{"horizontal_flip": true, "encoder_norm": "rmsnorm", "warmup_steps": 1260}
Rows from block 7 of the image encoder of a small contrastive image-text model, named by matrix and row number. Rows with one number belong to one neuron. Each number is 500 + 50 x the weight over its row's rms, rounded and kept within 0 to 999. All counts start at 0. Numbers have three digits each. After the name is the row's rms in percent of the matrix's.
After each neuron's rows are labels from the 100 images, of 14976, where the neuron reaches its highest value: "strongest on" is what is common among them. Only what is clearly more common there than usual is listed. The data: single toy objects rendered from many sides on busy backdrops. In brackets: how many of the 100.
# fc1: MLP up (encoder.blocks.7.mlp.fc1.weight, 768x256), inputs 0-127
# fc2: MLP down (encoder.blocks.7.mlp.fc2.weight, 256x768, transposed), outputs 0-127

fc1.738 111:500500500500500551500500500500500396432500420550500500500500500500372416435500500500498393572462681500500500500500384500500610500500500500616500500500500581362613500500500430454500500500500500462588500500555500500500591500500500500376500500500500642500500500500471500429582500500389473500500500500452500500500402391500500500411500574500576500500622500500500500500685500500500500500500
fc2.738 106:500500544500392500500500500606500500528500395500500450500500500500431500500500400500500500500566500527500654571420540500500500662500500332500500500500500500500676495500447500437552500500469454500583500625500500416510500500500442500650500586500585591500500500382449470556500500549500422500500500500541500600500500500567554500500500464500500500500421500500500515530480570500588500500500
strongest on: bottle (45)

fc1.609 101:500500443500379583500583685500500500378500500500540500662500457500500500500500402500393500429500500500500500500458500500500500443500500500634500500500500500500500443500500500500500500500500567500500500616500500500500500500500500500454564500500500500500500385500364500534500550446500536626500500500500553500500500607500500500326560500500500500500500556500500500500419500500500550500646
fc2.609 095:500500501500407500500500500500500500500500565500500500500500500500500500576406500500500573500567500500500500500500568500436500500500659500570416436496500500500500500648500500500500500500500500500391368500633500500500500500500394408500500500500500500572579500324500500500500500441500500500500500500500500500500500612520500581500500652576597500500500610500500404420463500500500441500532
strongest on: flower (76); level (64)

fc1.596 093:552500500500462500500500500500500500447500500500558500500500500500500500500500486500500383500500500500500638500474500500385365500500500500427615500500500465633500500629500500500597500500500537500500380500500500383500609500500500500500500500607543532500500500500500500500500500558404500390437500500500538500500502500500500357618500500500595500500500500500500611501500500500500588400500
fc2.596 110:500549500500368500500464596500500585343500532500500500500500500500500405500500500500421500500500500594589500500633500500500441500542500500500500500500500500500500500500500515500588500500595500500500500500500500500469500500500500500546500500610500441500500500586500422500500500500500500500500500500500500462500589500500519500500395398500617419385500500500500347500516500500500500629500
strongest on: level (65); robot (35)

fc1.504 096:500513467500441500439500500500500500368415500500421561500500500500517500448589505593500500500521500430594580500500535500500409500500429500500500576500500500475457500500500500500500500500500486500410500500500500440580500500500500500500500629500500500500605500444500500500386500500500500500500500460500500407395500500500382500423408500500554500500500657500500500500500500500500500483500
fc2.504 101:500500500500500565500615500372332500500458500369500500500500500382451622500637500500635668500447500500500427540500382500500500500500500500500500500500500500458500448500500500500500500430500400555500554500500500445500500500629708407634500500500500507500500394645554495617500500500442500444500500500500500500415500500500500500500500598395500518587500500500500500500500500500500500500500
strongest on: bottle (72)

fc1.503 119:500500444373500500500500500500500500370555500500500418500500500500327500500500500366500604500577500602500500500524478520500528411500329409593500362551500446405500500500591616354500500500500500500544500574553428500500434500563500589500500500500500500500500500500500500500500500604569500500500500456500500443500500416500500500500500500587500500500500500404500457601500500518500500500500
fc2.503 113:500463500500500500421500500500500500500500541441575500500500500500500500584391571500539500500670500500500661500551500524500500629564500500500500485500500500500619500500500500404500500500500500500500500500500500366473500621500565500500560553538480684376500500535500500500500500500500500593500500564599500500500554500500500647569500429500500462500500367542642500498500635500500500500375
strongest on: bottle (63)

fc1.688 092:500500500453500500556500500687500439500500526307500500500500500500500500633500467429500500391583500500500500500500500500500500500604500500500406500500500453500491500500500500500500428410500500500493527500500559500500500500425500500609500414651500500546625358500500497637500588500564361500694500500500500500500500434500580475459438500567500500500583500500426500500500500500500593525500
fc2.688 088:500500500500500568500500500500500500500500500396500500579459523370500500500500500500500500500500500500500500500500500500500500500583500500572500500500391500493500500461500500500500500630500404500500500500386500500500327500407612500500500500500500500500500500500500500500500500500500500500500500500500500500500413500500500500500500500378500500500500425500500285500500500500500411597500
strongest on: green (44); rocket (30); dotted (25)

fc1.315 111:642500500500500500500500500553500500478500500443691500500500500500500500500500500500500500500500500500500500500500566500537500500500596500500500500500500500500500527434500500500500454500566384520500500500486500500576500434408500500446500500500417500500500500500500466500369500410500500464500500500500500500624405500428500500620558542500500500500500500574500500524500500500500500500612
fc2.315 095:479408500500500573500500500500390500591500500427549468481500500541461500597500500556500500448500451500412562500500500500485500500392500500500500500500500407500500500559500557500500500500500424500466399500500500412610500500500500500389379500500500673500500500634500500377634500470500500500500500500500589500500413500550587590500500500500500500500500500398500500485500500538500500500500
strongest on: green (52); airplane (25)

fc1.263 099:510500500556583500500556500500500500500500500500500500500500609500500500547500532500551500500500500500595500500500413539500500396500500571596500500500422500435504619500500500500423500500415500500500500500629500628500500500422500500500500500593500598562500437500500500500500500620500500500500614487500500500611500500564424500500500500500500500519500500598500599500500500500500500500500
fc2.263 084:500500580507500500500500500500500500500500500500500500500500500500428500500500500500500500500500500500500500557500500445451458500601402500500402500500500500500500313679500500500529320500500500419657500500500500602500500500500500500591500500500500629514383500500500431550500636500500500500500500500500412500500436500434549500437500388397500365475639500574500500500500500500500500500516
strongest on: lamp (27)

fc1.481 115:500500500648500495500607500500402607500500500500500500467500403516500415500500500500614541404500500500373515500500500500500417500500500584500500546500500500500500500671477500500500572374500500500500500448500500442500618500500430500500500500500500589500649500500578500500446500500461574500574500500574500500500500500500500500500500500500500500500500544500500500500609579406467500500676
fc2.481 107:621500500500450500427463445548500500500500400500500426500500500281500500500500446574500550500500484500500500613470500406500500500453500500500500500500500510500532500605500500524605500500500500500500500500657500454500500500500500500500372500500500500407500500500500500500434664500402500599500500500360607500500500558500500500500500388609447573500500500500500500613500500500500500500500
strongest on: car (43); snowman (27); barrel (27)

fc1.414 109:500500579464629500500404500500500522500571528500638597500500500500500500500500500500500500500500500500500500500500500424500469500500500653500416500467500500435500440595590567500500424500396388500503500500500500500500620500563500577500500556393500500500463444500500500398646500464430419500500500411500665558590324473565601518500500500500500500500500500500500500500500500500500500500500
fc2.414 097:421556500500500500500500339500500340500500500500500500575500408435500500500500500444500500483500566542500420500500500500550500500604500500500500500500379500500548573500500459615500500500539500569500500555500500568500500500500466500500329378500500500500500500500500557500500635500500476500470500500389639500500500559500500500500500486500500500500358500500574500543500500500500492500500
strongest on: green (45); airplane (27)

fc1.475 104:500436500500596500500500500582500500420689584500500500500500546500500446500500500453500451500543500500500500500372500500388640500500500284589500500500500500415500500500500500500500436500500500535500500393581500500500500500433500500500500580644500408500429500500589500500500411500500500500500581500500500500500500500557500500500500500500494385500500441500387500500500585500571506416500
fc2.475 099:470500396500589500500348500500435406500550498500600500362548429500500500500414500500500500500500500500500500500500500500500500500500500500500577500500500500500609500500500531500500500500402405609389500500500580500500500500443617500500500500500500500500557535500436383500500500500470500500500468500500500600500419419500500529500406500500500629500442500500618599500500500368500500523478
strongest on: level (78); umbrella (46); mushroom (43)

fc1.467 107:500617500500540314500500500500500441500500352500500500456500500500500500500412500500500474500500500500675500500500500500500438565500500500500445500500500500500500422500422500500500500500548500500500457396500500467500511476500500635620500598500613500500500500500500500405500500520500425500500500521495500500500500500500500401513500500500415554500500636500500500458619410525500530500428
fc2.467 100:396500500673500500539486500500414500500500377564434565500500500548500500500500500500539700413519577640500500500500500500500500585500500500432500500500500500500500500500500277446500407500500500445500536500500402500500437500500500500584410500500500500500500572500500459500500634463500500500500500500500415500500446500463497500439500500500500525500500461500500500500500500500500500500500
strongest on: black (41)

fc1.209 099:434500500559690500500500500500452546500500500500500500379500610500428500500500500500500400595500386608500448500500500592500500500500500599500500367500537500525500500500500500616500599491595500500335500500500500408500500500500500500500399500500540500604575500500429500500500500500500500500500467500500577660446500419500500500449500462500500500500500500500437500500500500500404500500632
fc2.209 086:500500505500500500500500500500421452399500500500562500500500500452500500575560500500418585500500500373500613500500500500598555500366500500500500500500687452500500500500570500500500500500416500500500500500321500500500500406500500500500500500500411500500518482500500500500630445521500476500500500500398500549500500500500541500500500500500500368500500397500478500500500500500500500500457
strongest on: car (57); purple (25)

fc1.335 100:500500500384653500500416500594500472500500500500500500500500500500500636500456600460459500463573402500500500500597500426601500500500417453500650500500500482480500500500522500500500455500500500500469500500500500406570313557500500377500500500500500414500500500500500500500598533600500500500500500500500412385416500500500500500546455500500500500500500500500500576500670500500500500565500
fc2.335 104:500500500536424500500591385500399531500500500500500500500500500500457500500476500500500500500550500628500449500500412500475500500614564500500500500617500433500500500431438632500424500500500500500500500500440500500500500500500500500542500500500500500416500500500500458500500500586500500500500500500548472403500500500500500500566500500394551580500500500500429500500500500423500530403500
strongest on: car (45)

fc1.309 096:500395500421553500500500500383500370500500421500500385500500495617383500569437500500500500590500500500500500500500500664500574500500441500582500408594500369500511500500500436500500500500500500500500500500425500500413463500577477417570500500459500500500500500500500500500500500500500500646551427500500500500500579500500500500500500500500500500500500500500500500500363500536403583500500
fc2.309 097:500617500387500500500411566500500494500610602605415612462500500500500589419500500500500450500500500570500581500500394500500500500668524500500500500616574500500500500555500495467500500500500500500430578500500540500444352568500500500500500500500591471500500384500456575500500500500500567533361500500500562500500500500500500500624500500483500500500500500500500500371462500552563467500500
strongest on: bottle (36)

fc1.72 099:500500500500438500640585404500426500500500500500553500576500500500500500500500479494500500625600500500500394500588500530500500500500500500500500500500500500500600500566500500500500500402500500500500500464500500500500500500500419500394500500500500500500500421500500500500408565500423500500500520500500567500456500382500736500500500500620500500435500557500359500500523500500500500500500
fc2.72 102:500500522500500500410500391500500500500500430500500500500500500500500500303641574500500549548461500500500500500500500412500542500500500500500502500383500617500566500439574500500465523500500500500500500500500500500500500500500500500629500500500500500396500424500643500500500500476500500389500500500500500500500556500500500500500500500500406458447430500500500500500500500500500528617452
strongest on: bottle (54)

fc1.37 103:500583432500625500591593500594388500471427393418570500500500500500500500578646524443500500500500500500580500500500437500427500500500375608500500500500500500500500500500396500610405500500500500500500500623591500500500500563500500435463500500500500634500500500518500557420555500671461500500500500500500500437500610500500500500500607500500500500500500462413500500500500647500500500500379
fc2.37 112:500463628550500500500500500500500500461500573500601500500500469473500500500436500504500500500338500344500500719500500500428500415500500422500374500500500428500552530665500566554500500500500500500500500611434500500612585500500594500500500500500500436500643500500500591500500464500412530421500500500500584500500500500586500560461595500500500500473500500500500500500500500500500500556564
strongest on: lamp (100)

fc1.323 089:500406500500500500500512356373500500347500464500600500500500500500500443500500601439500500500500500500500500500500500500500500500500370500592500500500386500500402590500500500551500500635500589500546500500500466500500500500394500500500500587500500630500574500500500595500500500500500480500500434500500500500411500500462500500500500663500500500500500500500500553500500545475500500500500
fc2.323 097:500500564500510430500500585500390606500500500430500500500386680500443500500616500535500537500500412500500500500500500500542500410500545500500500596500500500500500338374500500500500500500500500500500500522500500500500399500500500500500500500500500486566500500500348500500500500500595500500500401554500500500427500500477376500494629390500624500500419394500500500500500546500409500500500
strongest on: flower (30); yellow (25)

fc1.199 080:541388594500500500500500549569500500427500500500500531500621500500500500476500500500500500400500500500641642500442500500500500500500500500500500568484659574500500500500425500500500500500514500500500500500552500500500500500500500456563500500500424500441533500500457500500620500500500500500500500500500348500500500500427520500500500500619500500500500500587484500611500500500620500500500
fc2.199 090:500500670500500374576500500500500500500500500500500500500582500500500500500500500500500500500500444500500500500406500500500500500335500500571500500500500500554500500613500500559448328500500500421568609500560409500500488445500500500500500589500500500375500500500500301500500500500500562500601500500500637500500500434500500399500665579500500500500500500500500500500500500500626500500500
strongest on: hammer (29); yellow (27)

fc1.163 103:500500601500341500500398500500500500500500500500500500500500565500500500500567500500500500500500500500500572647500629500462500500446500500500500500500500500355500500308500500432500410500500414395560390406500500500500500565500500500500500346500500500500500500513394500414500500500500500638500500500500500500500500453500500500500500500500500500442500500500500430500500500541568462500500
fc2.163 106:500500605459500380500500500366500500500500500500500589500500436369540700500500500540500500500500500500500500446569425569521467500500500500554474500543500500500500456500435500418500500624500500500566500443340424459500500500500500396500500500500500500500500451500573440500500500433342500500500405575500500500500500550500665500569602500500608435500500665500500500627500500500423490500500
strongest on: black (91)

fc1.48 106:500537500500500500500500500500500500463500439444500403500561616557500500500602500500500500500444543500525500500500594500424392500500391604414500500500500500674500500632500396500593500500500500500604500500500500500500500500653500500605433500500565500500570500581500547500597442500500500500500500500500500500500500500653500500571563500500500375500500395500507553500500500500500605500500
fc2.48 106:500526500500380500500500500561547613500500451500667500500500577598500500500475500500500403500500500500433487372545500592408430500500500500500500566633500500500500500562500500500445500361391452500500500500500673500500500500432500500500500500573500500500500500595500500500462500500500500500500500500500500500500500586500500607516500399500500500431633500400500500500378500418500391500500
strongest on: lamp (99)

fc1.253 093:500552500411500500500500500500500500500500500500500500589500666500500500500442500569401426500500530500500500500500500500500500500500563500500500405500614562500500372500500479500500500500500500500379500437500500500552367500500633628500500500566500500500500500500500500376567500500500500352500387500500500641500500500500500500551396639621500437500500377579500500500443500304425500380500
fc2.253 100:500554329500500564500500398500500500500632464500500577500437500584500500500411581500500500426500446588500500500548500538432518500500346500603500500500500558500500500500500402435500500403500392436500580500500462500500445431500500500476500500500656500500605634606500500500500461500431500500534500500500500594500500500500500500500654562500500500541500500568500540529403623595500500467500
strongest on: green (98)

fc1.358 102:500500523531600500500500500548500500500500432424500595338394500500494500500500500443500500500500500500500500500500609589459500500500615500500591500500500552500500500496500500380500413500500500500500500375481500481402500500500500500595528500500500500400500500500558500500500500628500500535500500500500455500500533500500500500500500604500442500500517500500500500500430564500500500383500
fc2.358 100:500466465500500500500500500553500500500500500500500394500500624500500500350648500500500501426554500500500500500680500500500500405500500468500656500500500500500500386500500500494566500631500499456549500500374320500500380611557500500500500500500500546500413500500500500500500519591500500500500397500584500443500500500500500427500500500500500500500426591589500500373500635500500500478500
strongest on: black (48); sofa (26)

fc1.752 093:500500500500500471500500500500500500500632504500500500609500427500500500394485500500500394500600500450419500500553587500612500500500421381500500500500500500500500500500500421500500500500500500500500500500500500500374500500363500500500500500572500500347500500500500325500500500500500500500393500500585407413500500428500500477599500500500500500440417479500500500500423500500500500500500
fc2.752 088:578379348525627500500500500421616500500500500500500588500500500611500500500500500500505500436500500485500500500394500412500500500500500500500500500500500500500569400500546500500500627500500500465500377500500500500500498500429500500500500500500500500500500401646500500500500500500500395500500500500500500500500564500500500500500500500500594341573500500500367500611562559500588342500500
strongest on: flower (41)

fc1.107 089:500500500500500500500500500565500500500500500470503500500500500500500500500597500500500431500500500651500500625500500500565500437500500500500500484469500500500500500500500500605381500500500500500549500625500447500500579500500466500500500500678500486500500500500500500468422500500641585500347500500500607583500500500500604430500500448500500500500500500542500500500500601500500286500500
fc2.107 102:398500500500500500500500500500500500500500435500500480500500500500634500545500423500538565500500500500500500500500648500414645596500500611367537500500500500500326500500500547500500500500500500405500500500431500500500500500500500500500500500500500500500521500500587500500435365500500333443463500500500500607500500500500500436500500500500500430451500500500500500500500500500500431437500
strongest on: car (30)

fc1.589 116:500500610429557500500500500500500435500500500500500500500500500500500500445500500362500597500500609500500446500500613605500563500500500500500500500500500500500404500500500444500500518500500500526571500595500500500571401500500500500500527500500478673349500500500500351404500500500549500500500500500426500500500500500500512602500500500500415603500517500500384465500500500500500400500500
fc2.589 107:500599619481500500500534459500471500500500421467500500500500500500500425500500368500500456500557500558350500500500479500649500500500612500500500500544366500570500402500322500385574500447500500500500644500364590390500500500592500411629500599500545500500500500500500500551500500500500547401577500500500500500500341500500500404500500500500500500500442541500551472500536534500597500555500
strongest on: car (95)

fc1.490 098:500500500500500500500500500500500500422444500500500500500500500500402500500500425421500500408579500346500504500500606500500500500500435497500500607500500587500426500369500475500500426412500500492500597500500500500500500500500500500641410500477500500500500500500500546500358500500500500500563500500500521331500500551500500500550500500500500500500500433500428500426339500614500582500500
fc2.490 098:600500500500500500500547500462369500500500500500500500383520585515500464500500459468500500500360500500500482500500500500500500617422500500500500500633500500500500500541500500500500500500500500602721500500500581500500500500500500500500500500446500398500500409500521544500500500582500500500457500618677500500390585500500500500500500500500610500500500500500500500500500500675500500563500
strongest on: lamp (33)

fc1.433 102:532500661500500543500500379494500500500500500393500418400500460500500379470500500398568500500500528500500500500350533500500500500500500500500441665573500500577388500500470500500500500376542500500500396500500500543500500500500426424500500500477500581500500500548500500500588500500500447609500397658500500500500421500500332500638412500500500500500500500500500500500500500500500500448562
fc2.433 104:500500500500500500500500500500500595500418614500412500500500608500500500541500540500379572500500500522500500500500397500621369382500638500500500500500626500500381500500500500500393397405500500614500500500464500500500500500500500562500500521500500500500500422537500476500500500609500500563500500500400500352500500489500500500500569500601500500500500500500500467500457524500500500500500
strongest on: from above (95); mug (35); red (26)

fc1.173 116:500500500500444500423400500500500500500500500589500500500500582500549408500500500468403500500500500500368525500500500500361500385500500500500500396511526534500500500500584500455488500402500500500500500652500500500400395500500500500500585500481500500500500500383417565500553500500570386500396500500500550437500500500505500500500609438399500500398500400406500500500523406500500500500500
fc2.173 119:479500549500500311641540500500500390500500451434500430500500513559500567500500500500500500500500500500500500500500500380498379523500500500438500500500574500500571500500500500500500556500324455500500500500558555500500531464500625500500419500500500363500500500500500517500500500500500500399500500453500500500500500411500507500500450500441500510500446500579500500500500500558500574405400
strongest on: lamp (84); from above (82)

fc1.409 055:500500500500500500540500559500500626500500661500500500500500439500500500500500500500500500360522500582373542500468500500500500500674500552500386500500500500500500500500485500500500500500500500500500500500500500500500500500500500564500500500342500500411500500500500500500500500500500500519500500500500500500500500258500500500500500500500500631642500500500353500604458500500500665500500
fc2.409 064:500500500500500558500500500455500703301500500500500500500500500504500646500500500500500340557500500500460500500500500435500500500500582500500500607500500500500500500500500466500500425500500500500500611500403500433500500500500500500616500500500500500500500500500500620500500500500500500500594500500409500500500626500500500500500561500570500500500356500500565500500647500500500500500500
strongest on: tree (33)

fc1.334 092:500594500500500466500545500500474500500500500500500598500500500415500500500424532500500500625500578500470500608500500500500500500500500500616500584500452500422500457500500439500567500598438463545500500500500500500500500500500470500500500500500359500441500396500468500500500500500592567584500500500435500500500571500402500500500303500500391557500500355500500500500500500382500500500348
fc2.334 107:500512506500500425500576403500572500500425500438391589570351500500622500441500500526500500500500369500500500500500500500500500500500500500500500500399500641500500500500500500500618354558433500500500500500500406403500585500500596556500449500500394384500500500500500587500500441500500500572564347500500500500500476713500545500500500431500500500500500500500500437500603500500398500626500
strongest on: level (68); pink (35); table (29)

fc1.158 096:500500500538500500514500353440500500500500500500500500411500500500500500500500500500500500500500500500500557623500500491600500500500500389500437500413500572500500500500500500521500618601654500500500500500500500500500500500500500500461500500604500500500500529464500500365500500500500500537395500379513559500500500500500500500500500603500593500500500500500500500500634500500500500500500
fc2.158 095:500500500412500500500440500625500500500529348582500500500627500420500500491500500500500440500533616500500500500452500500500500500500500500500500500560500500618500387546500500500591500500605614500500500500500500500500500673632500500500500500500585500390628500500500500500492500500500500500500500500408500553450598500442500500500374500500500500500500500629552500546404500500500500551500
strongest on: lamp (32); yellow (32); mushroom (30)

fc1.374 093:500500527500500500577460500500500543500500500500500497500373500500500421576360500550500575500500500500500500500500544500500500500569500500500500381500500500384500530409500500500500500423500327500429633500552500500500442500500577500404541500500500500558500500500500500500500569500500500500500469500557500500500500457500316500500500500500500574500500500460500388500500466500500500500651
fc2.374 094:500500500454582500500500500500500566441457500500675500500500500500500500420500544500500616556548500500500465500639419500566500576500500500584500532500500500500500658500500550666500500500500500500500568500500500385500500500500500500500500573500500500500500500500500500500580531457500500500500500448500500575500500439473418500635500614500500676500536500500500500500500500412500600500500
strongest on: green (70)

fc1.428 098:500500592500500500500500447500500411626590500500500476500495458500500500500500500500500500500500500500500500500500500500500500500500541500500437500421500367500642458500500500500597343432500605500500500500500414480500550640388558500622618409500500412500500500556599500635557681500500439500433500500500500426534457500500500462500500500500603632500500458500636500500500599500500500500500
fc2.428 102:500500500629500500428440567500500454393500500500500500500500500500500500500630500546402500500500344500500500589500500476456535395500500500457498500500500500500427604443500500500500500500500446500500500500394500500400500500500500500541444500500500578569500500500537500500396500452500500500436500558500500500500473619500567500534500500500500500500500500500500500437500605608500500573500
strongest on: tree (51)

fc1.657 125:500500558510500646606500500500500500500576469500505500376500500500579526500500500443500500500632500547378500346432449613500500500500500456500500500500500424500500411500477600500500449555500535500500592537598500414500500628500500500500500500500500436500500500594556500500602500500369500500500500600500500500500500370500500447500500542437500500500500603501500500629500500460500500500500
fc2.657 109:454500500500500500500500500500395500500351427500403348539500553500467500583500500500500432571500561500500500500500500500500500500573500554500500500500500576500437500500500500500430500441500500500500500461441428487500500500500500500583449500457425500434500603500500610500500500580426500500668500500472500590500500451500500500500500487500500435500500452583500500500500622419500615572305
strongest on: car (88); from below (68)

fc1.329 112:500520500500455383500500500534500478500500574500563500590500410500578500500358599452500500500345500500500569521500435500500588500500500500500500505500500500423589500500500538579422500574500437500553500500500500500500476411500532500506533500562500562500500476539500366500500500500617614500500499500500500500500500500500500500488500500500500500500612500490500500500500500594500569500500
fc2.329 115:500500500636500500461500500500421500500500537525479500500500500377500500568557500500500500427500557500495500500500427551394420500456500500512500428574500500500429500500444500500500500500400500423500500500555500721500349500408500500500500500500500500500594500500500510500500500500546500500500446389500500500597500440500500500597500500500500426500500500500500500500500500500500500500572
strongest on: green (48); trophy (36)

fc1.611 101:500500500500500500434500500500565500515500500363574500500415500594500422500500500500500500500500500500500397500530500500500595500500500337500500505457368500500536500395500500500500429500560500500500500500500564338500570500445430500549419624324500642445426563500500500500500447500555500500500500500500500500500500500533500500635500500436500500500611575500500392424596589500500500500437
fc2.611 109:500407413423500500500421548575500500500500500500500500250402416552413357500500500500500500500465500432500500500585581500425617500575609500351500500500500500389500500500500585607500500641543500500540500409500500566546538500500500401500500500500500500462477500500500500500558500500500500500408500500504500500500605500500500435500500500500600407500438571410638406500500500500382524500500
strongest on: from above (77); ice cream (54)

fc1.244 123:500371579500436500534500500411350472456514500500500500586500621500572500500500500436500500500500500500500500500500500541395500500500544449402500500500500500500500534500500500500410500500500500500500500500463500500500500500632500500500500500404500500425500500626500500500393545547478500500500573343500500500500500500630561568652500548500500500500500500500562500500500500622545451500500
fc2.244 119:568500487500474500500500500500500500500500500495500500500500500500500500500500500500500500500500578612500500500500500500500500500500500500424544500650518500294558500500474500500500527598500500500408500533640548500599500500592500500557500641403418542500500500453500500500500500500500577500500500382500500500444594614500500500519500500610500432500500500500500500500629500500500500500500
strongest on: hammer (100)

fc1.532 101:429540600666500395657500500500521500500418500500500500500500500500500500627538496500467500500393453421415380547580500500500500434456500588500500500500500500500500500500500500500500500446500500500616549597547402500500500500456497582500500500500500652500500500500400500500536500500500548500583500500583500500545500500500500500500500434500500500500500500388632356500500695563500500347586
fc2.532 115:500500500500500438500500500500500500403500500500500500500433500500550500500624500500500500500500599406500500500549486500343388500439392500500500588500500500500538421500500500500500584500419500494500500569500500452500451522500500555567445557500461500465500500500463623500632500500636500500500500419500500399500556413500500703500591500398550500500566500500500500500464500482500500500629
strongest on: lamp (80); from below (68)

fc1.725 096:500500500500500469629500500500464386526535340500588388575500500500500534559500500500615570500500500579500500615500500387500500500500345410500500500500500500444500558500500561500670500500500543500380577482500535394500500438592500500500500500419415500500500500313500564500500620500500500557500500500500476500500344416500418500500500500500500405500500500500500575500500500656500500429500
fc2.725 094:500500500500500423500500500592500492412500500368411500576500500500500412500500612500500500500500500622500500576500432601500500399657500500614423500500500500562500500500500500500340500500598500500500643500500500500500500500633500500500531500500500500500500500587420380325500500580500500500500500350500500500500500500413500337500500497500511573500571500413500500571422500500500500500399
strongest on: black (32); pine (26); boat (25)

fc1.280 079:500500500500500500500500500573500500500500500382500500500500500500500500500419500500500500418411361500500600500500500500500500500500500427500500500500500500500500500500503500500500500416424500500500656500500558500500500500577397500500500500500500500500448500500500500500500483496500500631642500500500500397403500500488500395610500500500500500500442500500621500500500500500500644500500
fc2.280 094:464500500500500500500500500418500549500500354332500500500316500500406500554500500389500500643567565500500500500654644415500500500500500658500500500500596500500500500594500500500548500500500560500592548422500500418500500500500469465500500500500500500500500500576603587587500500500458500500616500500596500500500500500648500500492500409500500500500358500500500500400500500500625500500500
strongest on: bottle (34); black (27)

fc1.24 106:500500500343500500500500500500408500500500409637428500476500396500500433596500625500555500601581500500489500500578500475605500607582539583500567500500500500500500465500500500500500570500500500500410500500640500500500500500411500500500500500500500414414500500500500500500500488500500500565500500500412385464573500500500500567500500500611459367500372500500338388691500500500500500500500
fc2.24 106:500500500500500500500589601456500500500558392382656500500500500500500500404500410500500513500500500500500435500500472335415500418573435500500500413500342500572500614500562563500500500500381500500500500500459578500500500401500500500500581500535500500500484500500500500500500500500500500500500500500325500500500500542500500423500500500500318500500453619500549500569441500500561500500500
strongest on: level (72); airplane (31); car (25)

fc1.561 095:500500543500500500570500500500500500500500608500500439392500500500500605500500500500500500585500500500500571500500500592439500258500588489500500371639552500500533500616500500500500500588526500500413500582500395500500500500500500500441500500587592500500500500500615611500500500500426586456500500500562500500500500500500410616500500500500406500500500500500500610500463500448500500595500
fc2.561 106:500500500429279451500602553500500398500500500381500345500500500500500414500500500313500500500500546500500298451500500500500500500500500500556473660500500500500500603500500377425633560500500500543500500426500500500500500500519500582500500500511405500500617500500500500500584500500500500500500500561500500500500417500500500500500358366430562431500500653591459500500500500500500500500523
strongest on: flower (99); from above (65)

fc1.710 099:500489500500500569634627500500425546500500500500500613500500545500500500358500500500500500500500579500401500500412500652545500600500500500500500500500542435618468500500500500507500500500428623500500500500500609500576500500500429500500500500339500500500537465592464500500642500500495500500500500500500618500500445500443678500500409584500500545500500500500500500500500500561413500460524
fc2.710 110:500500500625500500500500500500500500500611565500500461500428500500511500459500500500500599421500387500425577500500500500500500500500500500500408448587379503500414500500500558500500500500500500500500500500500500451500500500545500439500306446516500605500376500375500500500500500500500500456500500500500500600500500500500544530500500500500500500500500500545551500500616485500500500500500
strongest on: hammer (93)

fc1.279 107:550500500617500500445500500500500500549500500500500500500500500581598500500500471565500418548578500500691500500500500430500589500500500500561500500539500500500500360500500500500500500500500500431388500537500500500500500500532500500500500500500452500500500500500428500463500568500500500500500500330427553500416574500372500500431500500450500500500500609500500500500434500500500334500531
fc2.279 099:500382500500500625500500500438500500500500500500500500500500500500500500360424299500500500523500500520500532447410500377500500500500500500500419386565477500465500500500500500595502500500498500500500500419500610500500500500500500500500500500500500422412500500500500500500500409500500500476500500500480500402500500500500500444500500500605500500409570500567500500577555500500454500500489
strongest on: level (60); airplane (42)

fc1.526 088:464500376500471500500500500500500500598500500500500500500500500500482587446434500377500500500528500586500500574500500500500500500500564583373500500500500500431500475500478500500561500486610363500434575446500500500500396377476500500402500500500500500521608500500500500500405500500490500500500582500638551500500500500608500500500500548500500401500585645500500500500500336500500500412594
fc2.526 091:500500544426446500445629500500500500661500500500500500500500500500500430500500439477500500500500500559527498500500500500500500558570500500420500500433627500500500602500466500583418345500558559576500500500500596627500500541500500552500500500500500500500585575500500500500500500427402395422587528388500500601500500439523403572500500566500500498500500380500500477500500500500500500500401
strongest on: green (55); barrel (33); yellow (25)